python train.py --arch="jasper" --train_examples=26041 --gain_aug_db=10 --hop_length=160 --input="log_mel" --targets=["tonic", "instrument", "pace"] --stem="single" --init="trunc_normal_002" --residual_init="zero_last" --lr=0.0029 --grad_clip=1.0 --ema_decay=0.995 --final_lr_fraction=0
Rows from block 5 of a small sound classifier, named by matrix and row number. Rows with one number belong to one channel. Each number is 128 + 24 x the weight over its row's rms, rounded and kept within 0 to 255. All counts start at 0.
After each channel's rows are labels from the 100 clips, of 14976, where the channel reaches its highest value: "top examples" is what is common among them. Only what is clearly more common there than usual is listed. The data: melodies that start on their tonic, played by one synthesised instrument. In brackets: how many of the 100, against the usual share in percent.
# convs0: first width-11 conv (model.blocks.5.convs.0.weight, 192x192x11, each kernel summed), inputs 48-95
# convs1: second width-11 conv (model.blocks.5.convs.1.weight, 192x192x11, transposed, each kernel summed), outputs 48-95

convs0.120 [131  86 119 120 128 120 150 127 123 127 118  99 104 126 102 120 117  71 114 144 130 101  96 115 141 104 124 115 147  95  64  82 100  99 110 131 115 121 166 111 137 105 101  91  73 125 162 120]
convs1.120 [130 178 156 138 175 150 120 127 148 145  92 143 109  76 164 106 126 115 177 144 114  98 108 110 131 127  84 124 100 131 123 140 151 119 122  90 116 140 115 130 104 123  78 178  71  88 100  66]
top examples: the note B (72 vs 40.5); tonic: B (25 vs 8)

convs0.184 [125 178 112 148 114 108 193 127 106 154 109 103 120 117 196 120 112 135 105 149 112 152 110 120 171  99 122 123 197 181  89 116 142 139 115 145 134 124 149 136 105 117 124  90 128 109 134 162]
convs1.184 [110  63 121 131 147 138 157 135  93 157 143 166 110 168 126 156 116 136 123 113 117 155 132 163 133 150 131 131 149 137 131 172 106 117 128 102 106 118 129 129 171 103 130  97  91 156 120 145]
top examples: bell-like (100 vs 5.1)

convs0.133 [ 86 154 127 154 108 123 158  79 148 122 143  99 144 106 114 129 110 125 100 105  91 151 110 138 109 129 112 139 110 189 126 119 124 104 216 121 124 135 106 129 114 142 108 129 112 159 140 127]
convs1.133 [174 139 104 167 159 142  96  87 159 151 175 119 123 161  86 165  80 143 133 140 123 120 123  93 140 119 117 152 169 146 135 130 121 158  74 144 176 140 156 104 127 121 146 133 135 127  89 141]
top examples: marimba-like (60 vs 5)

convs0.32 [165 161 139 174 104 103 112 147 126 100  94 102 106 147 124 151 135 159 123  94  96 141 112 117 123 108 120 133 102 142 116 156 166 131 134 140 117 132 149 169 142 131 143 171  76  99 151 145]
convs1.32 [129 141  79 117 129 134 114  94 133 107 151 133 143 120 164 105 142  67  80 152 144 103 147 102 168 146 132 124 167 148  95 155 157 113 122  95 156  91 122 134 130 113 123 121 101 157 130 111]
top examples: the note G# (65 vs 40.4); marimba-like (27 vs 5)

convs0.0 [ 96 106 129 128 137  54 145 133 134  62  99  58 118 120 143  51 135  77 134 138 144 105 118 130 132  82  96 122 133 131  89 130 123 125 140 164 137 136 112 142 126 139 143 144 110 120 132 156]
convs1.0 [135 116 120  82 130 163 177 129 118 154  78 141 118 127 118 115 161 141 121 165 124 125 120 142 136 122 115  71  99 130  76 167 133 132 127 114 119 118 124 137 134 115 107 141  85 115 154 116]
top examples: the note G# (89 vs 40.4); the note D# (69 vs 40.6); tonic: G# (66 vs 9.2)

convs0.78 [125 142 127 117 111 197 150 132 101 125 182 133  82 164 102 124 149 151 127 129  99  68 128 155 109 102 136 114 112 110 141 158 136 110 117 111  81  93 126 104 101 118  90 146 128 152 125 103]
convs1.78 [121 151 100 112 135 198 101 110 117 153  63 121 108  90  94 124 146  58 131 174 134 156 163 125 150 122 113  70 141 141 104 122 105  95 139 164 109 132 123 116 160 156 126 124 106 123 141 117]
top examples: the note C# (68 vs 39.9); bell-like (52 vs 5.1)

convs0.42 [107 134 148 129 121 129 119 113 128 120 163 125 111 110 154 141  95 157 111 112 127 138  94 139 124 131 116 127 118 123 144 137 141 127 114 148 120 106 132 129  68 146  40  93 109 116 154 117]
convs1.42 [134 130  96 159 133 106 113 127 135 117 134 144 119 127 101  88 126 111 145 105 160 146 127 111 121 122 139 118 108 127 121 141 118  98 135 146 152 124 133 121 182  99 219  93 167 181 107 158]
top examples: bell-like (100 vs 5.1); tonic: G (26 vs 8)

convs0.92 [112 176 169 148 118 143 162 117 117 129 139 110 119 136 145  85 144 127  55 143 154 149 101 140 175 120 121 128 178  86 101 144 158 157 117 133 111  98 127 147 115 140 138 117 103  63 120 147]
convs1.92 [121 183  94 159 117 144 104 107 110 121 101 119 127 129 146 104 138 107 139 156 145 113 133 106 172 142 167 113 178 133 128 135 168 161 130 124 113 128 166 130 170 131 134 124 125 144 129  99]
top examples: bell-like (54 vs 5.1)

convs0.167 [107 177  99 164 121 125 162  81 140 141 137  77 149 144 120 115 122 115 140 136 134 100  80 130 140  79 107 134  91 106 117 112  99 115 153 171 121 149  94 121 125 110 102 123  98 158 114 111]
convs1.167 [126 131  97  69 111 134 130 142 136  96 162 147 162 115 139  97 117 169 115 106 114 153 142 140 135 107 120 143 143 130 109 158 149 145 137 121 109  91 154 107 169 104 164  99 100 112 128 118]
top examples: bell-like (57 vs 5.1); tonic: G# (29 vs 9.2)

convs0.190 [124 149  94  90 107 121 122 109 134 135 144 101 130 104 120 123  91 113 107 128 173  86  96 147 135  98  88  87  87 149 118  81  99  97 147 118 119 113 139 118 131 108 114 101 106 122 125 120]
convs1.190 [ 91 159 168 130 151 116 143 141 126 130 136 116  85 103  95  91 117 131 160 119 159 148 134  75  97 114 126 125  98 151 142 148 110  91 140 149 142 144 109 101 136 142 121 125 125  98 117 129]
top examples: pace: fast (63 vs 32.9); tonic: A (25 vs 7.9)

convs0.105 [124 131  91 127 115 105 101  80 128 140 138 148 143 100  85 103 123 124  80 100 125 103  77 122 133 153 134 130 129 141 107 124 112  99 116  89 120 128 105 115 115  89 143 100 121 123 137 129]
convs1.105 [128 131 126 109 131  88 113 111 161 173 143 151 112 157 109 112 157 120 107 125 131  86 149  96 140 162 120 101 128 134 132 144 110 135 126  98 179  83 145 118 146 123  88 185 137 133  87  96]
top examples: the note B (71 vs 40.5); pace: fast (68 vs 32.9); tonic: B (43 vs 8)

convs0.179 [112 164 121 150 106 112 140  65 114 151 117 144 148 128 103 100 106 142 117  61 105 126 121 134  85 137  79  93 142 165 107 126 165  91 127 101 144 119  81 144 105  95 103 100 127 117 126 124]
convs1.179 [164 139 108 161 139  88 174  74 109 111 149 136  94 139 115 131 115 130 113 118 157 142 114 124 137  94 105 121 116 148 166 109 103 160 118  91 187  89 112 122 154 166 138 123 167 160  75 115]
top examples: the note B (76 vs 40.5); tonic: B (69 vs 8)

convs0.17 [114 172 117 130 147 130 142 132  97 107 152 101 127 153 149 115 119 161 145 136 155 111 122 103 117 139 113 109 143 134 114  95 169 131 174 175 107 118 130 138 105 106 144 142 105 117 192 161]
convs1.17 [ 99 153 118 142 172 129 114 114 148 136 126 149 135  85 156 122 126 107 137 175 162 129 149 140 140 156 167 112 168 130 125 187 157 117 129 108 143 148 140 113 141 100 187  74 101 184 109  97]
top examples: bell-like (44 vs 5.1); organ-like (29 vs 4.9)

convs0.138 [160 105 163 146 131 136 131  87 172 176 135 142 114 117  97 146 146 111 189 142 140 125 141 129  89 125 160 143 103 136 144 117 148 103 111 168 119 130 128 158 126 117 145 149 130 150 134 118]
convs1.138 [132 140 113 161 136 147 112 138 164 157 109 142 134 121  80  90 114 108  84 183 150 139 166 131 128 137 138 100 122 129  86 129 122 125 119 103 140 110 128 118 138 124 137 137 132 126 118 131]
top examples: the note B (69 vs 40.5); the note A (68 vs 39.3)

convs0.58 [ 94 126 129 142 131  78 168 106  71  93 146  96 112  92 179 122 140 122 112 171 139 130  94 121 166 141  91 133 108 116 102 118 156 114 127 109 119 138 119 120 129 132 131 127  84 148 136 128]
convs1.58 [140 137 140 150 102 126 169 165 153 164 136  91 124 143 108 132 115 130  90  93 125 164 165 142 114  86  95 150 118 140  57 150 163 123  97 107 121 100 113 140 132 127 101 155 106 138 130 124]
top examples: the note C# (65 vs 39.9); tonic: F# (53 vs 8.9); vibraphone-like (41 vs 4.9); tonic: D# (34 vs 8.2)

convs0.62 [100 133 112 134 113 132 160 146  75 161  96 126 132 152  92 114 144 135 110 129  94 108  72 132  95  82  87 119  84 150 144 147  74 135 147 136 143 150 105 120  86 106 101 105 118 129 127 106]
convs1.62 [148 183 106 133 123 112 125 175 159 159 132 173 121  94 111 123 146 146 122 125 150  88 140 128 128  96 112 135 154 143 166 143 111 132 126 126 129  93 111 136 156 121 101 142 140 149  95 114]
top examples: the note C# (93 vs 39.9); the note G# (76 vs 40.4); tonic: C# (76 vs 7.8)

convs0.140 [120 134 156 107 132 107 163 106 113 114 100 118 129 156  84  95 121 127 108  75 118 141 133 149 130 105  91 118 112 138 116 162 138  94 144 113 135 103 147  96  83 134 101 111 137  99 133 126]
convs1.140 [168 146  90 104 120 101 126 170 118 121 144 113 137 127 142  99  94 120 127  78 156 112 125 133 126  99 105 118  96 135 140 119 153 135 132 134 144 112 128 120  88 131  79 162 123 134 104 100]
top examples: the note C# (77 vs 39.9); the note G# (68 vs 40.4); tonic: C# (32 vs 7.8)

convs0.89 [132 104 146 147 131  84 139 125 132  72  84 102 134 119 165  93 149  97  90 162 122 135 103 122 109  82  94 104  90 142 137 127 119 145 126 145 143 136 115 152 133 161 141 155 125 113 152 144]
convs1.89 [107 158  68 117 145 182 151 110 151 133 119 124 107 122 102 124 130 123 117 130 141 124 168  99 133 108 113  57 142 146 150 161 122 110 122 177 141  76 137 145 106  99 124 126  84 115 124 124]
top examples: bell-like (53 vs 5.1); marimba-like (25 vs 5)

convs0.45 [117 143 142 129 120 116  47  80 151 133  36 123 147 117  84 104 110 121 149 116 123 142 165 123 135 133 107 125 112 138 140 127 137  71 136 124 136 104 118 132 102 132 126 111 137 130 138 142]
convs1.45 [151 173 141 133 116 115  73  97 134 126 113 124 109 124  97 135 111 107 126 114 144 105 140 129 142  87 123 128 109 144 157 146 137 142 125 156 148  85 122 147 120 116 116 155 145 130 109 131]
top examples: the note B (89 vs 40.5); the note A (86 vs 39.3); the note E (73 vs 39.9); tonic: B (29 vs 8)

convs0.27 [145 133 135 108  98 129 171 133  64 131 121 101  98 120 117 149 145 139 139 138 111  73  96 122 128 151 151 133 134 137 162 183  86 136 146 116  72 151 126 139 124 102 108  96 101 108 109 125]
convs1.27 [130 172 115 127 117 133 108 120 129 137 104 173 123 128 112  74 142 118 107 122 137 148 146 121 149 110 141 100 126 134  96  98 128 154 127 131 135 133 179 136 133 113 136 148 107  99 103 123]
top examples: the note G# (69 vs 40.4)

convs0.67 [123 149 150 120 126  85 130 110 135 104 108  92 131 171 130 108 111 134 152 133 122 121 164 132  85  47  96 151 112 170 119 136  94 107 128 126 143 114 123 116 139 140 151 150 115 134 135 130]
convs1.67 [154 141 123 150 112 177 147 106 141 192 102 199 180 107 126 122 126 168 117 130 106 116 127 145 161 116 105 155 106 131 134 121 181 124 107 115 129 140 116 111 136 105 125 141 108 121 137 124]
top examples: the note G# (88 vs 40.4); tonic: G# (69 vs 9.2); marimba-like (39 vs 5)

convs0.109 [125 203  87 147 129 111 152 142 122 177 167 149  97 129 131 137 110 133  73  96 131  91 104 143  89 140  78 120 132 126 120 113 130  83 156  99 126 101 122 122 138 144  97 102 123 137 133 109]
convs1.109 [129 181 124 129 147  99 128 117 100 154 163 120 122 153 119 161 121 157  88 131 158 160 112 137 123  91  84 136 160 161 129 154 155 126 135  91 162  82 101 103 119 110 115 143 133 104 160 112]
top examples: marimba-like (39 vs 5); bell-like (30 vs 5.1)

convs0.160 [126 166 145 140 110 155 104 126 102 164  61 168 131 132 134 148 148 121 138 114 106 123 150 124 111 145  91 123  89  91 115 143 147 142 143 127 134 108  67 128 150 167 128 122 113 151 142 132]
convs1.160 [153 159 144 159 116  89 100  99  89 139  29 119 121 115 125 111 115  65 142 153 122 137  96 124 102 107  96 123 120 133  88 108 137 119 113 143 124 106 102 135 112 125 107 156 107 134 155 109]
top examples: the note B (97 vs 40.5); tonic: B (71 vs 8); the note F# (70 vs 40.7); clarinet-like (39 vs 5)

convs0.168 [ 94 124 116 125 140 144  88  82 125 127 142  75 139 123  92 139 149 124 132 166 124 131 128 102 114  89 140 124 126 167 113 109 116 128 122 126 130 124 136 128  93 122 126 105 103 163  95  89]
convs1.168 [125 123 144 133 119  99 107  98 142 113 144 136 131 138 159 100 116 170 161  96 122 126  80  81 109 135 143 105 161 133 164 130 105 141 127 158 137 141 156 133 141 124 151 123 125 105  85 105]
top examples: bell-like (58 vs 5.1); white noise (35 vs 7.8)

convs0.182 [137  80 118  90 112 116 110 110 134 104 152 120 133 124 100 111 120 126 149 126 100  94 107 136  99 144 115 138 118 110 125 147  78 117 118 122 101 115 124  59 117 122  91  48 115 114 114 113]
convs1.182 [143 146 175  76 174 122 140 146 122 130 135 110 163 134 135  79 119 141 140 123 126 125 119 129 132 120  79 104 136 116  93 126 127 142 148 134 134  80 157 125 136 127 156 126 161 106 116 111]
top examples: horn-like (25 vs 5)

convs0.123 [ 87 131 139 125 120 149 101 121 125 136 154 138 138 113 115 105 113 129 148  82 126 107 148 139 110 141  89 158 100 171 150 122 143 135 120 112 141 123 126 123 119 122 107 146 151 113 121  87]
convs1.123 [173 144 151 151 136  87 136 142 127 123 129 123 122  96 112  59 137 156 138 148 141 136 118  84  99 107 100 115 158 128 152 121 127 135 126 129 180 115 207 128 134 134 136 128 190 160 162 127]
top examples: the note C# (69 vs 39.9); saxophone-like (29 vs 5.4); tonic: C# (29 vs 7.8)

convs0.146 [137 136 130 141 109  78  92  53 128 118 124 133 140  96 112 129 141 137 105 121 113 101 107 113 129 174 123  98 138 126  92 123 157 104  89  92 141 135  89 119 118 114 140 141 110 132 101 128]
convs1.146 [127 106 111 146 102  66  97 117 147 129 133 177 150 176  95  98 128 135 103 161 118 105 144 100 174 206 120 126 142 130  74 120 130 129 136  71 145 117 103 149 150 135 143 159 129 144 103 113]
top examples: pace: fast (76 vs 32.9); tonic: C (30 vs 9.3); tonic: C# (27 vs 7.8)